A small spectrogram enhancement model, trained from scratch: 5.18M parameters, adamw at rate 0.0015.
Rows from block 3, named by matrix and row number. Rows with one number belong to one channel. Each number is 500 + 40 x the weight over its row's rms, rounded and kept within 0 to 999. All counts start at 0. Numbers have three digits each. After the name is the row's rms in percent of the matrix's.
# convs0: first 3x3 conv (model.mid.1.convs.0.weight, 256x256x3x3), inputs 126-131, a 3x3 kernel for each
# convs1: second 3x3 conv (model.mid.1.convs.1.weight, 256x256x3x3, transposed), outputs 126-131, a 3x3 kernel for each
convs0.6 114:512472488478531494465569491516543544493461465435400396489475510481440427545445475498497491531507480486479466445442448506476461461460486483471456432414444471490495
convs0.7 106:466494484505534504426453442497543514406421469446415420488549578531508492519459430470485493476468480485489473466490495498494462446455473445478477465468454493471543
convs0.8 100:491425477432397460448436505530528524505496507432486493431453491515526530539564551532543517473507499596579568569553531473479493547525492555509502436426438549501437
convs0.9 104:447438452445519509480540483542542487490531538468405429491470511525498474508478496485512509509485459502488452508489469531521479489512496467473450485474487447445496
convs0.10 111:441423508513536553540514508522510476558518472516625614471444426517535518530456507471449425527539511504503502495466472564531527548573550490418453491487502545523475
convs0.11 100:501464468525509506503465482511508483482479469497528542450423421573555538497497470496512501491523559503449481475499515494527556441478487460451458513500519582624541
convs0.12 093:520537552485480536537400485500509497443507486528483545448452372527532457523582510478478497485471517501473521423484480427464478418430488472503445517535509516540535
convs0.13 098:407437448434467484504518465526533483473529525537465459470496483566549569544517525495525506549524492530552485512502468527522491485498485462414393470461467484523531
convs0.14 107:486486488519510505516506514413437412443463445530509544475465480587535553452479502528536548562565558527526563523524521513514503464468462495493503513496504425464460
convs0.15 101:433360402460451452510444440508513443523528499461463467451432474585599580458434445529525511514513526565519479505493472494504492498506506437437453508536532510551572
convs0.16 112:477493484474529517429521488531533512450477492471425448490502561523490454514474462469496499505468448482486477478475455511486450464483485427437421459439446497485525
convs0.17 109:548489487519493475541503497501504499530522461542470510469507448432489536449526595472441430489539560507491483526463456495489537498479549507464449529486495504518600
convs0.18 098:485463426490510476487472489526511490471474495548543520405456494563564547488476437484494525522524521499489471491488512521531535480501478445463444514507504563578556
convs0.19 086:448416464488466476496474439502529515492520514510520481451485563541557569475471486584592595566586595540533511487494486493530554484492469506496481528524470552548524
convs0.20 092:449463467541533533435433476487501509521502489400415373532554538528526525505508529523538543488516542456471518454482497478517523457497493491481507509524525446488511
convs0.21 100:499502466499403481514447507506524507483513548451441445473480485450470426432452476498510491538519505498518481482475477522522515502507511459448482553510471485411446
convs0.22 092:465399392476472451483459457517529489485500502522510480418449498578603582458436434504527545547545539523524493515482482510514512479488478455447441515528521537531547
convs0.23 102:531503534501460530511453499467450474479525495476517513544556493535522503506553532490512465523529488509539508521504514542544513565569544522535533505465461516470462
convs0.24 092:457431489485455478526496470533554522478507516557584505378448518500561561506518507533557583588590564520522497491488461510529519528537497483464461509496436519485445
convs0.25 103:464438484545521520542523500514496456510455466529577553464421446512550518480487513448432408504526513515516500472439461510503488516553515503425480507448453563482400
convs0.26 096:511499500492472488471432478526517514500475483453468484487521511549532536499536535569595568528559567601509536505505483492518489461439428508522450489520484490521522
convs0.27 108:548543504477508483454539547502502485522503492449437382524515495470454424582501516489515513509499452547499466445439409462468453461442427477468456471479514471486493
convs0.28 107:479507510479474499518496527447444448499457401498537549447446454569543551457478503512523530529537531593567614521521536505511500538559554531543557458472491446479460
convs0.29 092:510493522515487520538502510475431421527523538474528506532530535529497481473469492524538510529536516488517534507520500536551506505520477461479511531512495548484462
convs0.30 096:442487450475506493439478485480507505466486510498460482482562529537533531529498502567587566553548546531530522488503461502497460463431435479475393501509458510537602
convs0.31 102:513520497527521502527531509538548529534557531476436400511520497461479466505494521448450460517503510383406405509523510494504496466475469567591565519514488475454480
convs0.32 112:458510511504462483516410481507494508504524506466511540562536539566538532475551554510546537526551536564644622464453483494514496505541512522549530546522512510454409
convs0.33 102:494477562530491518540480451505474480550546567525554563558571559555577548499516547524533541540542538532530612517502499537551516534579559472562590479538563582525484
convs0.34 095:495482493480462470477489467509538528498492478517521484405448448465482505453469507431457471515523505508498481493509502464483476490501487532489437495444460460431436
convs0.35 101:509482497572520473509474481497474470505465454492530459449438477510538502465472465447488493467517474512530498451456445434425422459468477434424439560506432530468413
convs0.36 109:468433476532518531565507525528508507549527495556577562459413402515528529512476531533505490540548544534524567494463490537524527543582570475477497463481488518504454
convs0.37 093:504454488514502505500457487503508533486497511513507476459506519557549525483486473557578574565538542575539542508519513511509471496493468477495434528526466479508551
convs0.38 090:502461460493498485511489483503526530484469468540513483459475499495517536464447460548545546551552567528537537505492495483500498531512491497487466499514496512498516
convs0.39 103:443432413491498470455472454535545497479469462503462473483521500601589569451443474551545504524513507556544496514513493505505481460461467443432443485506490460506584
convs0.40 111:469470460470528448457480460546527439541552533530548491430466547570592566522511546499494519531517538503537514510515535515527518542562533480498496482503491530493543
convs0.41 098:530489481485503461491454433536538531481498506539513480420459487566560555485485483510534552549516524545522511519522524520513484525526470454500433490513469475495542
convs0.42 106:480447411445463429532548504546562521519477473468496512469436438514519520555532571484487501491489498560553539500497492525523517512501533473507490494482507495469487
convs0.43 095:495511524504490526528436482440449452504513529450488504559539554531511513472514530539548555523544532515581605474478503505543513457482456470502508541528526508451479
convs0.44 087:505463443499525471429464456499531548478499496503468466471499502539533542493458457561566547528550555561536525500505508488493472501476483458495459487519486504515555
convs0.45 104:451458484556515494493497494524520562563503466515549554421358450555543523459514571536497492478527566532519554487482519485495539520517509499533507492492466553571467
convs0.46 101:498473504498471493477492468525554537518487483523522473399471469458505545465501549473473473507510478493499454529541510488508500506509491564497399462402431461427449
convs0.47 083:474431465465482476490472484508517542485468475515498463437494503541535531481467495551561559572560563568545534498483483527512498501483467464451431537527505527535563
convs0.48 086:471435468477471472503470475532530529477475490525515493406458506547552537465454474540561567558553554542534539533520506532522503515516495477482443536524515525533550
convs0.49 102:482519494504512471503466445517501470462511515520489456445513523557574534495545514484531563528507533549532541516545526527504483529500461466506450518497448498540513
convs0.50 092:518524526556472448555444428461414449509508555500522538527555549557555533495535538478490481512537522500536567503464472537536532549561552447509550537537528577520458
convs0.51 099:510502536523512527506494494453475456488495466505530502542556554558568562537577577516539520529536507568557511503517534558558541578571552498559544501505506473463521
convs0.52 104:499493501490452506499436487492487487489494487480496480452464462552539519550552558474496477522538516533562550516519510452440463501517511504531506448434451493487457
convs0.53 098:492491496477497499481494478517521510512505488518520503423464466454476515474473503433446448472501499539535518515523510486502485499500501508448416480444453441425438
convs0.54 106:427428487514515539527493492474475468540547521509540530489482497513510495481462516517525515524536535516545587484476506532541517530561525434453510475503470546505485
convs0.55 098:557477491525475465518513468519544547542529490577485505449527491446526549442521586440442437461506502411509497494437452453442497432436485528486476553486483519503551
convs0.56 115:450504544566578507461497496568527550553504485584598522404438499502510492507538560545535532504535532541565558489512510527540516563572485479491491482503462552490469
convs0.57 106:502488530531481544501459515521521520531511535499495517517509481542515495488518569566557540518543565611527539509485476495515520522518513482477456491503470487513519
convs0.58 112:467468511519506516523471483512531508532535520505522507527496509570572572538513545561505501558528521519531559514496486512511506498548541490496521499503531524550534
convs0.59 107:474443514528461513513468515508503510546520533479475494515516516584574530493486508589549484515543570601518517542519479481517513508502491467482473478500468474513561
convs1.6 131:535569530510538510513531520522548509519525509489494474431444456505508514523513542515449446526482450491451428546618526468497469480494484507522505465481505442474499
convs1.7 109:515532506518534504550555544534568540512525536501513511474452460516501493544525546515462469503489501504463464532602534450488469490503501507525500502537518569555522
convs1.8 106:486462482564518535550531549496472488554518501500501486509497489479480463458470421513533583419488513426423439507483495483469490504490515589533507540541542518539526
convs1.9 126:516548520521550523566583568536526507539529501537553523489491497448464448566554582459417455561528543495451446520550497499517484476484458480493514463475508553607584
convs1.10 111:503495512506517540546564563492475488500495487514527497501502534474497512461474487490488525539493459546456391480460469491496489504544506543489508515470518442498548
convs1.11 091:529514537504502503567565604463494504509512517520521502484483475441462484513527577489457435527521539519493433503515520478506508514542516582534526502512525487622614
convs1.12 088:503471512512474493535535530503556524483524470442499467415406399495491488531534503481461397534557499486523466495501506473501508489523542475487456509540496555533511
convs1.13 095:486510492516531528572583570530496465520492504533535543450488497404441411507499535487437499573498513476456478523538505516519498496490482486552559477499490566563543
convs1.14 100:549552512485474466452432446476475480564550531547565566571577562534513516458438459490476510467488520553596615498483505477465486496495503598611602498505505496451479
convs1.15 103:480484480510524513556604592496490506510501502498504493481503508416438458531572598502469528572540562525452434501497496505505489491493463500449461473506531580677642
convs1.16 132:523548513512547507540561543547540517535522526514530506454444474489483477535518547474410447522496508496470451537586505480512477485495487498530491478498515525550556
convs1.17 101:481487485518536496490528484475510482492506485489481467486481472479483452483520505475524499398386409524402412497487496501502484548531495523459452444432419503484401
convs1.18 096:504515517483492480583564573491501488506505529507509497486499477473462460557550573513483487528524540510503476508524513481488493490511514501535526535531480599631590
convs1.19 068:480476500521498481551543565499501499556537523547506495520549514453471449538578597518517496418474504487432435473477501439468502480504506558531554440476525600626626
convs1.20 091:515497521514497518523525554535564562486510500507520517483476463543515500551518522512516529508550568468453432479510527442464495508522524517496497492505531563505481
convs1.21 126:502483487520477478572526534530513538474493503442454462466446385539507473589554514491532558503539595440491507525509550509487522497476510536523513585521493625569512
convs1.22 085:480494498492507515597589600500496497518503515531528501497530510454445432547555569520506536529511522503472442513515506493490488482492483477495525516524506622684617
convs1.23 153:550532560556525564566562591470455458479474484470474513524510507484478462491488452461475513480497511409443464504476489506487499499483489525502498531497494494459442
convs1.24 077:477436474496468473540540547534542512573542496534505485456490498468521513532551537476483504414442435457428430501487481476480487510518516496498535505530535556577562
convs1.25 099:487475494547517526522517523467460481506502492513534505522513520486499506461473456498472505444449419531496443492462462471472483488541534561503494459448488418474506
convs1.26 073:504527493553524497558548564476515500535515520535501545492484446482469445434472512532469467371422488420385418523536534463464491542503516554569517431475465569575561
convs1.27 126:578602569533543535538548545514516489503516519521514504448456476489488487518490515481401416556509495467458452605653567527562510475496474521548551512499508450458498
convs1.28 110:513510510517502527424424406485491487563558556559584567574566576531502506480484503497514544426459446547549558498508530474480499504513504602582575455433435404400459
convs1.29 087:534531526522504532526531558498468471496477466533533523515534539505503518493441492493466499476479488507515458520491504503490495503540522537546545556535543576538615
convs1.30 079:508554495514534475564559556525536514538526546522507538513496460474462420496491512529469494467446505439410427503567550464476501516500516475585491461494403599540446
convs1.31 144:491499506516523528502501512586596574576589567570579563492480465451423406523500486471469460550562567498523524479509497497527528448468481472473500521508511537507503
convs1.32 093:537525551545494538511466504480457487485447460522492495523500510498477503431398389461454515427487508502538503506460473486462478519528526543502503543488532471435515
convs1.33 106:537540563518516561497524521480476482473461466497468444496498517478477484441420462466491510487511471514469413473458482473471477517522490524504525551526544455473492
convs1.34 131:433422419442446432455446437532525515516519523527517508506515498538537497540555511537567576524566570512547560486491505484486514461456498502497506571534559597568575
convs1.35 109:533500526500486499488497474455454493464449467478468429489508540447458483460473492432410393498506481575536488509455449482477468501524513558494484543505505464524532
convs1.36 090:489503498486514521503539561472473490489502476462498479495497518486501510470487501507507521530491455562514407462454447487491481484537494518483485518515535433508534
convs1.37 079:509552524448500502526523527514521485486487487492497496472508496585549498560525523522505520488453445437437415514514484495473478508494513433548546570580498603573514
convs1.38 081:478500505481495504564557557496520528536511491472466462471496492558542534576536514496492527505476432514488455485499483460488470479491492417407442486536528591609555
convs1.39 109:491523505507546522566608610502508476503492485479496505506511502453491478514533546520464481551521560497453442535567550497513498486474453482532519481545528600635619
convs1.40 114:524537509508517511551571562501481480479482489467499480506484482462462471450497530505436505557542565502485441470491462481502496461497489538526438590534487491477541
convs1.41 095:509567531456483480535546549513509483489495498466498474483502483545521492571569555507468496540495498486490466500500477512498496502500518433533519616603504624587537
convs1.42 136:512538521518523530565560551481500500456464471500502469487476474493499506538555551516497521582572578456449442498526513471492488449456455527515523565551548513564559
convs1.43 094:580578574520490501478475484467444456498483480538507517516521526479498497452419436456438484464465512495501503512480494482453469501499496567570570536521549507494549
convs1.44 077:470539516486516494534561561501528517521498493464461493489502483540524507548522505522494498504473493524479443465516506467492470510503513438491486493585505609624540
convs1.45 100:510499517525503493492513563457486491495520499446425449492474469519477491553534566512516508436536552539543434511507508508522529522564542571498496471452506467470549
convs1.46 148:469456450487487474512492464515497485483468489501489487488493459481490436504520466497528555506540580455499573477466478490463490457420469503501524583555564589561531
convs1.47 068:499530537469509506553544543517530520507516507483478461507509473543508487541542542513493500468424421514476424493487480457471465489477497461497509535527482601623569
convs1.48 073:487523523470502506565562556503499481515506494504504470529542503527518482568558553514507503483469439516489433511482483480473470468479483419483516558548515620626576
convs1.49 105:527520511509472482603539560510505488434466497481504514507494458471433449519459487474432443530516515402503480511493481484480492444492549494550474629570484592507519
convs1.50 114:552549580533512555587579575486481479463470462461465447501489506499478485478439427474507508476513489487527473484472495492479491519514525517484492525476491501478506
convs1.51 126:568564563537530534553556567477464468462447457467467506492499493484479470461471460470455478482480486428423422499493481492482482466469470542546539565543540503500511
convs1.52 137:524521529525503521548525535505490499480462486467469478519499499448433415452440392464486496567590578421443489448451461497491513466467496508484504578557582492484491
convs1.53 146:445445437486488476478477454509507502530527518513506503495496488499502467512512477580589585494507513479501526539548552523529546491483514503501505543534557571548553
convs1.54 108:524540551512508546538543556473462480478475484530553538504516520494506516461444467470459490494486469517476422450426449469471476510552522541523516575524533461456521
convs1.55 096:510505488501523488507535484494499482472471462471460456489483464476493468521528518433452466480436428510415397508497488517509476540530493495450436473461447510502448
convs1.56 113:515532522523501496502511529493478481500492488475496478492481489486502532476462482495436469448469471542559456518494457487484478483555565537537486522514500474437513
convs1.57 072:515538528539532513486516518452498492464481479514491490507500492556519464456478522528492455385440476458436399494501503471476479566532521579541542461476489507518502
convs1.58 088:513529530467498556468513577526503489501488456488496446467480530499526547590570517472484528546507449556444343485474443502501473533524472426446528495504582547568608
convs1.59 082:480521511535549502456511568469502475525511488501477475515521496484499510520536572493469449393448545556434335459479467478485475537493474554556518423514549605599543